config = dict(
    arch='tdnn',
    model='multi-label audio tagger',
    spec_augment=False,
    weight_standardization=True,
    depths=[8],
    optimizer='adamw',
    learning_rate=0.0015,
    beta1=0.85,
    beta2=0.95,
    ema_decay=0.999,
    batch_size=384,
    lr_schedule='wsd',
    final_lr_fraction=0,
    weight_decay=0.09,
)
Rows from block 5, named by matrix and row number. Each number is 500 + 50 x the weight over its row's rms, rounded and kept within 0 to 999. All counts start at 0. Numbers have three digits each. After the name is the row's rms in percent of the matrix's.
# conv: pointwise conv (model.blocks.5.conv.weight, 256x256x1, standardized in use), inputs 0-85
conv.14 090:500500500500500500554500500500529500500500500500500500500500500457406500500558500500500500500500528500500500500500577567500577556500500500500500500500500500500584500500500500500500500500500500500500468425500500500500500308557500500406500413585434500500500438
conv.15 089:500500500500430500500500579500500500500500500500576500500500605500500500500570500500566500500500500500316500500500500500500500500605500500500500500500500500500500561500500500500500450500500500500500500597500500500551500500500426500500500500412386500394500500
conv.17 107:430541575500500595500500547567388632500597500500500618500500609500500500500591500500500500581500548560500500500500560500500595542626575500500500500530500500500500500579611576539500500500432500500500392500437500500500500500500406500415457586500500413500500500
conv.18 097:500358414500500621500562500411500500500500500500620500500500500500500500500571500500571500500500500500500500500500438500500500500414423500500548556500453500500500500500500529556500429500500500575424500656500500375500500500417500500500500500500500500500595500
conv.19 091:500500500500500500579500580500500500500500500626500500500500500500500581500575500500500500500289500596566500500500500500500500500573425500500500500426500500500545365500396500574500500410500500500500500584372500376500500500500544500500500500500500500500500500
conv.20 095:500500500500500500418621552500551500500500500500500500500500609500605500500577500500500500500500500500560500500500500500443500500586500500538500500580500500625409500500500565500500500500500500523500590500545337500500500500500500500500500567602500500500500500
conv.21 104:500500500500500500500500500500482372500484500500578486500500605500500500500397430500500384500428500500452417500623500500500500500500455500456500500500450500606500500500500500414607500500500500500500500500500500500500500500500413500500500500434500500500581570
conv.22 097:500500609566500545426500500500439562500500386500612500414568500500534500500500500418500500500424443500500473500500500500500663500500500500421500500500500500500500500500500500500394500500500500500500500500500560500500500500500597500554500500500500500500692560
conv.23 090:500500500500500500500429500500591500500500500500535500500601500629500500500572500386541500500500500500555500500500500500500500623500575500568500500500500500500557383500500500500344500500443500574500500500500500500500397346500500454500500471500500437500500394
conv.24 107:500379500500416500500500455424500500559500500500445500500561500500384587500500500431439500500500580443500500412406584500395556566602500500500581557500500427500560500500560500432500557500446500500398565500500500500481500500594500500500467558500500441500500500
conv.26 107:461344574500500500500500410500500500500500412404500404500447500580271500500500500465500500500500500377500500409500500500500500500500500500500567500500434332500436500500500424407500500500500428439611500500500500557500500474500436500418500500500389500500500594
conv.27 097:500500500500396598500500623352392500500500500500500500500625500500500593500378418500500500577372500500395500500500573500500552500568584565408500500500610500550500500553500500366500500500547500655500500500500500500500417571500612500381500500370500440500500401
conv.28 096:351500500500500500500530500500500500500379500447500500500500500500306500500360500500500500597500500379500500500449500500500500575500500500500500500500500409500500500500500500430400568500500405500431500572500500500386500405500589500500500500500500500500542556
conv.29 100:500500500500593500500395500500582500568451614500500353500500500500551589500395595606371500500500551500571500500500500500500500587500500500500500500500500500500500500575500500342500500607500500500500577500500500500500557500421438500500500500500500390348500500
conv.30 098:500500650500500500500500519500500500403644500601500500500587500428619500500500500578500500500500500500434399574500500500500500500500500500500500500500617500500500589629500603500500545604618500363500394388470500403500500500400500500500500500500500500500399500
conv.31 096:500565500500500615564500500564551500500593413636580540500414500500500557500610585500500500500500655583500500500500589500500500559500500500500500541500500500551500500500577500606500500500500614500500500500500500500562430500607430500343500500500500500578500500
conv.33 100:500500500500569533550500569500500546500500500500500500500500583500500500535500500500500500500500560500500500500500500537500547552500500609500500500546500500500500500566500500500500500500500500567500500500500500500500500417500500500500500500500567500500500500
conv.35 103:500500500578594615500500509582559593500559379500594500500500650474591500586664500500500656500500588500500500500500500621450500593620552500500606583500539500500500435587574500500500568500432500491500500500357463478500500422611500500500479500578500500500586500
conv.36 096:464500500500500500500500500500444500500500500545378500538500500500590500500406500500548577500500500500435500574603500629500576437500616500568500369500500500500500500500500500500500500448564500500557302500500500500500500500500500447500500575500500500500500500
conv.37 097:500567500500500500500404500500500573400500433615500500595421500500500500500500575500349500500500500580500500500434321500500500500500500500442558423433500500421500387609500500500500444500565500500538500500500500500599425500500500452500500500500500500500500575
conv.38 097:500500611500591500553500581555500500500500563594439500596500597500500500500500500583500500607500627568500500500500599500500566601500500500607500500500500592547500500500500617500538410500500500500500313500500500500500412500544500500539500500500500413500452500
conv.39 097:558500500500500500500410500500500462500500500500384500500500500606366500500336500500500362500500500500500500500500500500500500500432500500579500437395461500500500500500500461500500419500500500613500577500500608561407388500500500575369379500459500500426580500
conv.40 105:458500536593500500500500536574500589500500380500578500420500500461566500500574500500500500396500500500500431608500599500500540500500500500500500500500567451500392454500500500439631443500500500453500500500511447434565430422395410500532500500500351500543500545
conv.41 103:500500500500500500449470500500500500500500500500500446500500500500572548561500605500500500500500500466563500500500500500500578500500500483500442500413605500597500500500500500410500628500500500500500500500500558500459500500500500500500500500500500418360542500
conv.42 098:500500563500500500500500500500500500601500500646500340500500500648437618451500500500500500500500500500500500500500500500423500500500500500587561500500500500572610500500500500500500500500500500622448500456500500500578375500494577618500367581500500406388413500
conv.43 097:500424500500500500500500500437500500500500500500500558404588500500500500561500500500586500500500500500378500415500500600500500500577423500500500500500500500500500500421500500500500500500500500500500500585443500434500543500500500500579420500500500582500577500
conv.45 100:500500612574393500561430500500592500621500589500500333500670500400552500419465500500636500429500652500552500531415500404500500500500500500563500533500500500500500500500500500336500500500500555500500559500577500500500402500500500500500443613500500400500500564
conv.46 096:500428500402549573388500500500500415500500332500548500324610587624500500600500500500607500500440500500500500500500500624500500500500425500500500500606500500617414500500500500500500500500500500500500500500500582500500500500500500500500561626566458500500599500
conv.48 100:500418500427500500500500613500500450500500500500500458500500500575500582500289500500622500603500601500570500626500500568500500618500500500649550412500500500500575500500500500500500500500500500588568500628395500538500599604500500500500500588431500500500500500
conv.49 100:536500500603500500500500500539596500559500500500500500580500350500500500500500500500500500500500500500500624500578574434394586553500500500548500500500500500500561500500500500500500595500622413500353530500500500500500607381500500500500500500500367500416555433
conv.50 102:500500500500500500500500500500500500500500500500500500500500500500420500500443500500500434500569500500500378500500500500500500500574500500609500500432500425500500566500500500412500500500500500500500500500595615577500500500500500500500399567559500500500408500
conv.51 103:500500579500587647500500546500500571500500438500500500500500565500500500562570555500500585562554571576500590500500500500500500564604547500500500500561608500614404500585570500610540570500500500500500500500387382500500436500500500554441500558500500500500500500
conv.52 096:500420615500500500397500500500440500500500500500500500500609500500500500500419500500500500500500500500562500500500400500500440500500500500570569500500437500500500446500500500500500500608500500388500500500500500500430500500344500500500500500338500500500500500
conv.53 099:500500500500500500500500500588500500500500500401500500421500500428500564500500500500500500500556500584500500482396378500500602500500387500416438372500563500500451500553500500500500500500500500500500500500500500500500604500500500500500500415500567500500500500
conv.55 107:500500500500547500500500500599500569425500500500500463374500500500500500500500428500462376524545500500500500500500500500398575500561500538500500568500613577613500500500500500500500592500573500584410500500500500560500562580500500500565411500500438500500545500
conv.56 102:500561546500386605500500603500500500588552500500428500500500500536367500500568500500500500500500584600500438500500575500500500500588500500615568500580581500555386500585583468589570414624500546500500446500500500500500453569500393500500500500500500388500500500
conv.58 101:500500524500500500500500500500500548500500500500360500387588500500427500500610441500500500314513500500451500563500685500500500500500582500500575500563500500500500500428586500500605500500627500402448500500595500500500500500500500553500500610500500500500500562
conv.61 107:404500545426500500500500500595500500500500500500349500500500313500420500500500428500427500500500358500500379500500415453500431500424500500500500500500500500500500616525542500576500346500500426500355500386500500500454500500500602562500500390500500500500512500
conv.62 100:500450500500500561500632430500500500500400500500500500500500500623393500556434500500500500500500500500500500500704500500500388500500500500500432500500410500500500500471603500500575342500500500500468500500525500500500429500434500500500500500392500299500500500
conv.63 100:500500500500500500500500407552500500500434500500500500500500618500500500500500500458500500500536500500500500500563581500500551500500563500500612500500500500341500405524500500500547500500500500404387500500500500500500500500444305500500500500500500386490500500
conv.64 100:500565500500500500500500500596500606500500459500500430500500500378500500500500516500500500500417565566500500500542500500500500500399355364500500500500500500500500500401500500500576500500425500500500500500597500565500500500572500500451598500500500500500500500
conv.65 102:500500500500500500585500500500500601500500500500500500500593500424500592375500500500500500500500500428500500572588500500612500574615500500595500500500500500500451500500454500500500500500573500429394500470500430500386608500500500584500455500549570579415538500
conv.66 101:690500500500574500500500500500500500500554500500500397500500500500636500609500636500500574640500584500563500500500500609500566555421500386500500500500500500500599500500500500500500557612500500376577439500500500500437500500500500500500500500500500500500405500
conv.68 105:500472500586422404500500500500500449426500500393580594570500372500358500500439500471500500500500500570500500500500500500500500500500500500560500500500461500500500549500567379500500405401500500500556500500500500500500500500567500500500500465378350500500425440
conv.69 102:500399500391401472500363308426500500500406500500500500433500500500404500500440500500500443333336500373500463500500500500500500412404400500594500500500438598430500500500500411452500500500500500436615563633609500500500500500500500500422500500500500500500585500
conv.71 101:500500500592500554500500500407568614500500500635500500500450500644500500500406500446500318500408500388412396363500500500421500500500500500500500500500500500500500500500500393500569500500500500425386500500500500500325500340500500500561500561500441500548640500
conv.72 097:649500500578653500500603581500500500500500500426500595590500500435599500500500500500500500411500500500500500595500500543431500500582409453565500500500500500637500500392500500500568500500500500500500412500500500500472595500500374500376577500500500500323500500
conv.75 098:500500364422586500500624372500500500500431500500500500380572500378561500500500500500617500500500500391500568408500500542500500500500596500500500500500500545592500500458429500500433500500559627500500500500500500500500500500336582577500500500500500536500500425
conv.77 100:359500500438500500500500500378500544500500500500381466423500500500406500656500599435500500500423500351500419500500500469500571500500439574500500500500347500500500408500500500500500500500369500402596500500500367532500500500500500606500500500464500500500500500
conv.78 106:500500577344500572500500500425500500500395500527500500500409421554267500500500444500500500424500403500500500500500500352528500500500500500500500500500429407500500500500500421500404370500405500431500500500500500500500375500500500500500500580500410441500500500
conv.79 106:500417431546500500500500500411500500500435406500500298500500500500500500601500366500500586500422500568500500426500500574500500500500429419500500500444500500500378500500348500500500500345558576500500500559553500500500500500607500500500500500500500500595588500
conv.80 106:500540500541500500500500500390500500500561464500500601500598500468500500500392500500568583367590500447500500500586520500378500500530609500500611500551633422500475500500500635500500500500566500568500500500500500620610500515562420418421500500500500500500500500
conv.82 099:406500446493500500500500500500500500500500500603500500500500500500500500404330500500500500500500575500409426443500500595429500548400500547529458500500500500500500500598424500387500500500500500500500500500500500500500673500500500428500500559584500500500581500
conv.83 104:500500500500500391533324500587500500500500500500430500500523500623500500578515500500500578500500307500500569500500500423500500370500500500500512500500500374392500385500500577500500500388500500557336500500500500500500401500500500500567500500500394500500534500
conv.84 098:500383500500500500500500500500500500500500500500500500430500530500500500500500615432500441500381586500500500500500500581500500398500500500500500545500500500500500500500456500500552500500500500500500500500500393595426594500500500500500608500500583449500500500
conv.86 099:500500555571500500500500500554500442467500500554272500500500612500469500584392500500500563500500500500592500500500500500500500500500614500500500500500500500351500500500500500500500500583500500400500500389500446594447418500500550500500500500500430500386444500
conv.87 096:500500500405500500500500500500500388398500500431500588500500500412500500398500500499500612500500500500500500500500500409500500500500500500465500500500500500500500500572436500596500500500500500500599500500351500500590424500598538500500500500405556500500500500
conv.89 099:500437500324500500500500500431500400500500500500416500500500500500500500391465545500500500541450500500500500500500500500500500500500500500603500500500500412500500500500500500500578500623500375500500500500385461500500500500500500500500500500500594500500425500
conv.90 101:427500500500500500500596555500500500500500500407500500584500500500500500277500500467586500500500500402500500500500500409417500500500459500500500500500333500445500500427500500500500500569500384500500500500500500571500500500618500500560500500500500500500500391
conv.91 100:500620500554500464590400579500475566500534500594434423500539500419500500500500500500500500448500500583427317500415500500500500546500500626565500500500500573500500500500500500500577500500500500500500500500500500500500500500359469500500500500410500500500434500
conv.94 097:500500500623434500500500500500500548500500500500500500500500500500592500500554651500500482500500643335500460438500500635500500500500409500439500500500457500500500530500500500577615500593500500500500500500500500554500426500500430435500500500545500500500482500
conv.95 098:500500500463500373500500500500500500500546500500452546500500367614571500500500500500500347500500569500500454500548500500500414555425500609500500500500403500378500500500500349500500590500500500451500500500500500500500603500500500500542451500554500500357613564
conv.96 102:500500461500500500500500447348500500500448500500554365500500500569355407331500362500500500500500500500377500500467500500500500500412500358500500500500500500419500500500500500500500500370500500500500500552500574500500500500585500373500500500500563597500580500
conv.97 101:500578436500500500500500500500500471500500500364500500513621500385500409427500500500500500422416376500500556500500500500305500536500500405500500500379500500500500453500418500500500500500410500500500500407411500592500598500500566500566500500500500500500500500
conv.98 111:500395500500500546500445500409500537500573435500500500321547576418500500500584500408543445500500500500500500403500500500340500603500420374500595500500500549638500500383500500500500500500500609500547601500500396622500500500500500499409500500500390500500500500
conv.100 097:500500500500500500500581604500500583500500581500590585500500500500500500603500500500500500500458500423500500427500500500436500500611500500440500500500500500583600623500500592500500500692500500500433500500500500500447500584393409500500500500500500396500500500
conv.101 104:552500500500618500500500589500553619500579541500433500628500500500500500500500500427500446500500500500500500500500575500500500500500500443500500500500500500500500500587500384500500562500500450500440500500500553500500500510451500500500500439500500563500500569
conv.102 099:396500500500500500500500648500500500500654435500534500500500500500500500500500445366500384500500466419430581500500500562500500463500500500500500569422500500500500500500500500500570536500500500500438535500500500500576500500500500590500500629558500500416500500
conv.103 108:656615439580500500500500500500500500500557435500365500500500500403373500500433408388500500410500583607500528562500500346500500500513615500555500578500500412384500500500500500500500430561500604500585500500560451532585392500500500500500500500500500500540480500
conv.104 100:500441393573500324500500440500500376500500500500500411447500500500500500570500500474500500434589500500500500412500388500500500500500396439500500500500500500500500438500500553571500500448570500500500500304500390638407544500500500500500500500500542500500500500
conv.105 105:500429500585500386537500500500500423500500500416336500500563500500500500572398500500500500500500500451500500500500471500500395500500463500500500458500435500500500553500500400500500391370500500500531500500500500500500500500523458500500500500500556500500500500
conv.106 091:500448500500500500560500455500500500500429500500413500500500500500500572500500500500500549500500500549455500500500356500500500440500421411500500423500361500500389500406500449500575379420500500500651500500500500611500500500743500500500500500442500500500581468
conv.107 105:500500500610500500500500500500500582436574500500500500593500500500579500593500500500500419500500500500449389500500500500500500500500500419431417500559405500500500500416500425500571500500567584422500500598500367414415500500500437500416500390500500500500576500
conv.108 094:500500500369500500500368500425500566500500500437500367500500500417500500500500429500500500500500502364500500500500500500500500500500500500500500500406452604500500435472391500500500500500500500500500500558500571500500590500585542565393500601559500500500500438
conv.109 094:500544587500582500500500500500500542426500532500500500500500500500618500500500500500500500500500542500500500500500500586566500422664500613500500574500500500500500500587396500542500590582500500387500432418585452500500500500500500500570376471500500500500500500
conv.111 099:500440500500500592500500500500500574500448390500500500500434500500500500383500500500500500500500500668500500500525500500650500500500500500568500500303500500500500500500655500500500500500598500500640500563500500500500422500608500500569601500500500500500500400
conv.112 103:500500500500500500500500432423500472500500500500500500500500500500500500543500500500500424500500398500500500500500423500436500500500360500500500500500500500500543500429408500500500382500446614500500500415500500500500500500500500411500500407500500500500500500
conv.113 105:500417500583500571500500500500500500583614648550592500500500587500500557500500568500500442500558446500569500500663577639560547527500500500428500500500500500500500500500584500500353629381500413500367500594500500500500446500500434500603427500500500416500500500
conv.114 094:545500466641500500500500500500500500500602556500500583577500500500500416500500500500500500475500500293500500500424613555397500500583500500500500617549500500500500500500500500500500500500500500500500500500527500500500500500500500500500500500500414446500500407
conv.116 100:500595500566368500500500500500500500500595541500500500500500500500500606500500500500544500500500500500500500500500594509594500500452592500500500500442500394421500556500500580500500605685653500500427500500500622500500500500440500500500374500500500500397500500
conv.117 105:500500500500500500500308500500500611500541500500500500500553500375500500444500500428500500500407615500500500500551500500487500537567500567500500500414500500500500374405411500312500500500500500500500415500500400500525646500500500500500500577500408500500553500
conv.118 095:500500500637500500500500500500500412500500437500530500500500500569500500611500500465500500473500500478531500500500500500500500500500500408500500500649500428500500500500500530500500500500500605500402428413500500500500500500500500500500500500500500500601500634
conv.119 102:500500500500500500500564500595500616500500500500500500500500500500345500586500500391500377500500302500500500500500630500500574387500500500500447500500500500500500500500653500500500500500500500500500500578500500500424354500500445500500443500500526500500361500
conv.120 101:533500500500500500500500500500500500500500500500586500500378500459391500385557500500562500500500376500444528500500500500500553500500500383600500500500500444599485500500500500500418606500506373500379500500500500500500500500348500500500384433558500500403500436
conv.122 094:500500379500500500500500600500500377500500500500500500617500500438500500500500500500500500372431500500500500500500500500500500500500500500422500500500500500500430500500576500500500584500500528500500638500394566500500577500500500500500500500500377500500500500
conv.123 100:500500500432500591500527500500500500500500500500449591500553500372551537323529558500565500522500500500500500564500500500500534500500500500500500500500500500384500555500416435500500500604500586500500500580500500642500500500500500500500500500500500500500500500
conv.124 100:500500500600500500500378500535500575500500500595552500500500500500604554559500563429500500500500500500500391500500500618500500500500614500335500500500560500500500500500500500500500500580500643545281500500544500500426500500500500598500500500500500272596500592
conv.127 107:500500500428616500500500596572500500500500500500500500559445500500435500537438500500500500550500288500573560500500500381500580500500571500500500456500537341452500538500500449426406533500500406500500435500500500500500391500500500500500500500500442500500423500
conv.130 103:500500500500500582448500500500500500500579500500500557390500500500500544500592579431500500500500614500500500360500348500500581500500500500500500571500541447500500500602500624469500580583500500500432536500576500500500500500500500500500421651560500415500500593
conv.131 096:500500500500500500500481500580500500500500567500500500500500500500436500500500500500439500444705500500500500603500419500625373454420500500500500549418500500500500449604437434500500283412500500500415500357500500500500326500500500500562500500500500500500500552
conv.132 102:635500500500500370500500393500500500371465500500442569500607557500500373500427500500566500500500500500500550500500500500500500500500500500500500500614500500432500500500500500397513500500500613612500579500500430500500572500500500500500457500500500392500500500
conv.133 101:604500584655500414500500603500618500434538557569500500500584500500500380500500449500500500500500580500500500550500389500500557548500500500500500500608564566500500500500500500532500595589554500410500500500500595500500500500500541500500500500500500500500500500
conv.134 103:500500546576500500500415500500500500500500430531565351500500500500500500500500576500500500500500542412500601500415554562500601500599500568432545500500626500500593500500572500500500618500500500500388500570500500500500500500500500500403474410500440500492381550
conv.135 104:410567500560500500500500500415474577500500551597500500500500593500500500564500500500556500500500627500500500500593500564500500500619648500500574500500559500500500640600581578500500597514500570567500500500550500500500432616500379500422500500596500500500500500
conv.137 107:500500500500553388500384500500500500500500589500500438592500436500434500500500500500408500500500451500531523500372500500500500500500490395500500500500579500374500511500500500500500626500500460628401610567500500500500611500500500544500500383500500500403500500
conv.138 100:500420648544500500500500500500500500500461500500641500591500500500500500500500500500500500500589500500500561439398432586500500500599500500630631541427536500500500500577595500500500500500500500500500500598500566500500651500549500500500500403568500578500500500
conv.139 103:500500500500500451609500500558500500500398500500545500500500500500500477599500500433500500500500594500500500500446500500444500500454500500500500500574500500358500500500500500550457572500500584500580570561500500500573586500500594500460493500552647500438500371
conv.141 095:500571500500500500500500586500500500500500398500579500500500500500500500500568500500500500500543500447500500621472500500500500500500500549500500500622617311500500500500500500500453610500500484500500500448500500500579500423500416473500500500416445567409500500
conv.142 102:500549500500500500500500500500421579500500500500580500500500500500500500556500500500500500500500345500568500500500500346547500383500500500500500500500500348500500500500500372371500349500500500500500500500500500500582451500500500500500500500351500500500500500
conv.143 099:359500500500500500500500588429500422500551500500571500500500500500571500500500585500500500500500500500500500500405500606584500500500500500500500500500500500500500405500500500500500500432500589500500500500382500500587500500565500500500500500500500500500500389
conv.144 098:644500409500500500500572500442500500500500500500568405500500500500500601500560396500500500618500579547500362500500390500621549500500500390500500570500500541500500500617500500500500500337500500500500500500500587500500500500458500500433500500500561500500500500
conv.145 107:500500500500500500500500583500500585500500500634500500500500533500597500500500500500500589586469500552500416430500554500500500500500500500500500500500500500500554555601500589500500630500500445439500500564500500500500559500500500423500500500646360500500575390
conv.146 105:500500500500619500500417500500500500433500500500500500500500500500500569500500587500500396571500500539500500500500500500500500500548415500500500500500500588500500500500641500500500500581500468500500609500500500599500500500500500541500377500500500500424417387
conv.147 098:500500500603500500500500500500582572500500500500500500573500500399532500560500572500568612500405500500500500500581500500590623500500500500500500422500500441616500500500500500500500604604500500500500500500405500500391500500367500500500500413500500466500500500
conv.149 106:500500500500500500500402635500500500500432500500500500546500500569500500500500500500586564500570500500500500607500500458597500500412500500500500500405402500500500500500412500403500308500605444500500500500500500500500500500463500500410425500500500457328500500
conv.150 111:445407500500500500554500500418500500500343500420500555466500500500500500500500549418500500500500615500500500500500500500500500597500485500500396416541500500500500500500500453500500603500500500369500422500458468500375500371500500490500434402584424500500500400
conv.151 103:500540500587451423574438500500500478415407500500500417500500500500500422500500427500588500469380500414500500587500500500500500500500519554432586500500580500500500531500500500500500654500500500573437582422500500500609500500439500500500377500500500500346500500
conv.152 096:500500500589500500500500500500500500500500500500500500500500541571589500500500500500551500500500586500500500500500500663660500500500500500500500500500599450500500500566600500500500662590596500500500500500429395500500500500363500500500500427587435500500500500
conv.154 105:500500500500500500552500389393500500397500375500580500500500500500500500500500500447611500500500584500380500500500500500500500500460428435464500500500500500500500500500392500500500451500500583500500500500377500500500545443500373464500407500554500622500591500
conv.156 105:561500500500500500500432400403500500500500579500323447500500500500373472393500500500500312500500611500568500451500500500500500500558500463413500500500500500500500500556500500500556500500500500500470500500454418500500500500500500500500568500500500423500500500
conv.157 107:500563500581500500500500538607500500500500500618590500590500500500500500587500500500587500567559588500500500500500444500500500563500500546500568588542606500560500500642500610500500578500500500586584500500500500500585500500500500447500500442500500500500370600
conv.158 100:500500500649500500500427560500500500500500500500577500500500500500500573500500500423413500391593500500500552572500500632500500464500500500475500500500500500412500500469500500584500383500500500579414500500514423500410500446414362500500527500333364432347388500
conv.159 097:394500608500500500500344500500500432500500431500604500500500500500444500377500500500500500500500500308500500500500500500500577500500500500500500500500500500500500442500500500500500619500500431500475500500500500409625500415500500500500500500565500500500427500
conv.160 098:500500500589575500520500500552500500500500585563500500500500583500500500500500568561500500357612500500500500570500550500500500500500500500500500500574500500500408500569500500500500560500500403552500500488500500500500500500500397500500500500500410356424500384
conv.161 114:500500637622571560500500586561569620500500500596633500500500500610500500500581630500500500500500603590556500570613561500500500500500590575500586639559580500566500500581617559500500600500500545500500448500500500500500482500500540439500470500500500438500472500
conv.162 104:500500500599618500500500616571581621500500500500500500554572560500580635500605500500500500500500565580549500639611500500500500616606500500500500583573590500500500500579500500500500631541500500500500500500500500500500500426356500500500500500500416405500500500
conv.164 102:500536500609491500500500500500500500500428500500500422544537589500500440500370500500377500500500635500500500500398500604500500566570500500480500590500500500376572500500500500417500500500500500565437500601500500500446500469500500500639500500500500385500408580
conv.165 101:500500500500500559500500500500500500500430500500630443406500500500500500500500543500500427500500581500500500500394465500500561500560500500500500565404608500500500500614500500380500590500500500500500500500500500500500500500500500500500500500516500420444423500
conv.166 103:569500564500500375500500500567500500500500500440500393591448500500454404500500500500500500572426500500428500410440500500415500500500500500500500500500553500405500538448500500434500500500500413551500524500500632544500577500500641500500500500500447500500500500
conv.167 081:500500500589562500500500424575500500500500500500500500616500500391500500500368409500500500500500500500500500618500500500500500500500500500569403500500570500500576500500500500500500500500500500500500367500500500500500500500500500500500500367500500500500500500
conv.168 095:580500543500500500500500500500483500358500500500599500500579500500500405500500500500500500500456500500434447597500500500500546500500500500540500559500500547462500412500500500500461579500557500285500500500500582500421500500500581385500500500500500500500406500
conv.169 100:500500500500500311500417500624500500446500500500500500427500500500500500500500500488500500527500500500500500500500450500500500500569500396425476500500591500343566500500430500500500471500500500500444562590561500500500574500500500500500500395500393500500500374
conv.170 099:500500396500500500500433500500500500500402500603500500500500558500500362500383413500500500500500500500500500500500500618500554500500500570500500500500500500425500500500466500500500500439500500585402500500500500500500584500500500500500500500563500422500500500
conv.172 107:500500500569500400500500500500500500500500500500500447628594500587552500500500500500471500500597500500500500500500416500500500500439425500500500500626500500500500500418500500549500562500500500638500413500382500500500539500422500500561582500376500404500533500
conv.173 094:500500646500500500500437500500500580500358584500500618372500500500500500425500500500500415478500500500500500500500500500401500500500500402500570607500500500500500500500575500500623500500500542500500547500500402500500432416331500500500500500500355500500500500
conv.174 099:548570554500500500500606598500500500500500576495500500584500430649369500555533562500500500500500603500500411500500500500500500500429581500500500587500500500500500500387500500500500366605500500539500500500500500500500500500581500500568500603438500500439500500
conv.176 097:500500500500500377560588500569500500500500500431500544500500500447500500500500500500500500628500500462500384500448500500500500500462561500423500648594500500500500398500500500500500596500500463500500379339500500500500500465500606450549500500500598500475500500
conv.177 104:368500460500500500500500500500500500500500500572500500500500500442500500500500500430500500445547500500500500578500500618500500500500500500500500500500500500500500575500405564500408435500500500564500500524500338432500382500500433421383301460457500500373419412
conv.178 104:500500500500500500500411500500500500500500500572500500500500500500443500555500500500443500563500500343500532500500500500500500500549500500351430423500500568441500500500500500500437500574599500298444500500500500423500318500586500500500445500500419500500500500
conv.180 094:500500619541538500557500531426422500500299500500500500500624387500500500500334500500500500500413500500407377500500500500500500500500500500500500500500521474500500500500500500500500588500500500560500500561510399500500500500500500500500500500500406500500500500
conv.182 100:500514500602500500500459500548500558412571500557569500415500500500500500500623423550500500563500500569427500500446582500500597500500500441500500545500628571500397312500500565567500500500427500423500500500583500420500500500500500500500500500500500500500500500
conv.183 103:444585500500500500500500500500500500500500500587583558616500586500324432500500584500500500500594637507500500500500500534572500500500500500500500500500500500377500500580619581622500401500500500500500500500558412500539466500500443416570500500500532555500500500
conv.185 099:500661500500500500500500588500500500500500500551621500580500500500500500500500500500500500500500658500500500610602436500500500500500561500500500500437571500415603546588500553562500611500500500500447609428500500500500500596414500460460460500500500500500399500
conv.187 096:500500500500581500500500500586500594460500500663500500621500500500555500500618500476500618500500557500597574500500500578500500500500500546629500500500500500500500622500500605551500458500500500500500500500500500500500363539500500404500453500500500500500500320
conv.188 106:500500451500576500500544621500541573500500610401500500500500426604565500587500500500500500576500605545500559565591581325500550500406500555500500500500500500500470500342500629406411576582500441500500547500552500432425500429500500500500396464395372500452500500
conv.189 099:500608500500500412500389500500452353500374500500618500396500384592500500422547438500467500500500500500500500500338451500500544500500500500500500500466578500500500419500395446500500591500500500500351500500500500500500500500500500500500500500500500500500500500
conv.191 097:500500500584500500500500435500500500396457444500500500500500500500565430500500500500500566414500500583500570500500500600500606500500486500500500461500500500548500500585615500500500500500500601291500500500500500500500500548500500434500500500500500500619500500
conv.192 106:500500500500500473500500401401433472440500446500500585500500672500624395530500500500500500500500500500500500421525500500500500500500500500500500500500440616462500385500567500500500500590500582441450500500540500598500635576500409500500500500500500500500720500
conv.194 090:500500500500621500500500500500346500500500500500500500500592500491500577500563500500500500500500500500365436500374500586500611416621500500500500500500556558500500500500500379500500643500500592500552582500616557500500500500583679557500445500604500500500500500
conv.196 099:500500500500500500500500500500633389500500500500481500400500500500500500500500471500353500500423500551500500500500500500500349605603500559549500500500500451500500500500500500500426500500444500500500500416500457500500500456500500500500451505500557580500500500
conv.197 111:546500500500500467500500500500582500500500500500443500500500513399400436429500500500500500500500500500500500500500500428500500555500500500382440500500353500500500500500397500309500286500500332500390500500500500500500500373500500500500557500500500415500500500
conv.198 103:500447500500500500453619500500549444500500500500500500500500653608455412500565500500500500500500500500500584500500500589500500500500500640625436407500500500577650500500500500569406365500500500408500500430500570500500336500500500444500293429500578500631500563
conv.199 104:500609500500500590500500500433500500547543600500500603500589500500567500468555500500500500500500500424500500500402500500500609571500500500500500500500571629407500500431500417500549665500557591404589577500562500566500500500500638500500500500566455477461500463
conv.200 098:500428500500500500500399500500500500432539500443500614500500500443476500394440500430500500500500500500500500500500500500500500350500500500500500500397500500500500581295500365500458500500500500500500500500500500500500500500406638500500423392561402381500500500
conv.201 098:500500500500500500500500567500500500500566500500500500500500500500500500500613500500500500434500601500500424401500592500576500500422561500577544556500500559500447500549500500500572395500500500500321500573500500500416500596500380500407500500371500500316500500
conv.202 100:500392593500500500500500500582603500500500500403500500542500623500416597500500451500445500500500500500500500500500500500500500500596428500557500500500500500500500603500500500500500621555608500500415500500500500500500607432382500500526445500500500374472646500
conv.203 102:500540500402578577500576528500374455500544500500583500500500646500500358500551500469559500500500500393500500578500417500500500392500500500500500500500563528600552415447418500500500654578500570407500500500401500500594500500500500440500500500500420500471500500
conv.204 101:500500500591500500500500500500580500500500500500500584360582471500500500500500500500500500614482500500500500500500594399500500609500459500553500303500500500500500500500540500500500500500500438500456500500319500500500574524500577500500500500455599500604500418
conv.206 102:500393500461500500500412541500500434500500500500425500500500513474500534500500381500500422373500500500500500470500500539500500500500500311323500555353500500500500550500500427500500574500500500500500583500500500547500500500392500500425588500500500456361500425
conv.207 101:500500500500500500500446500500500593500405580525500500445500500500500500576500500500389590550500416575500500500500500500500567500590500592500500427500500517500500500500563500500500603500500500412500500412500385610500415500500500500500384500500359500500500483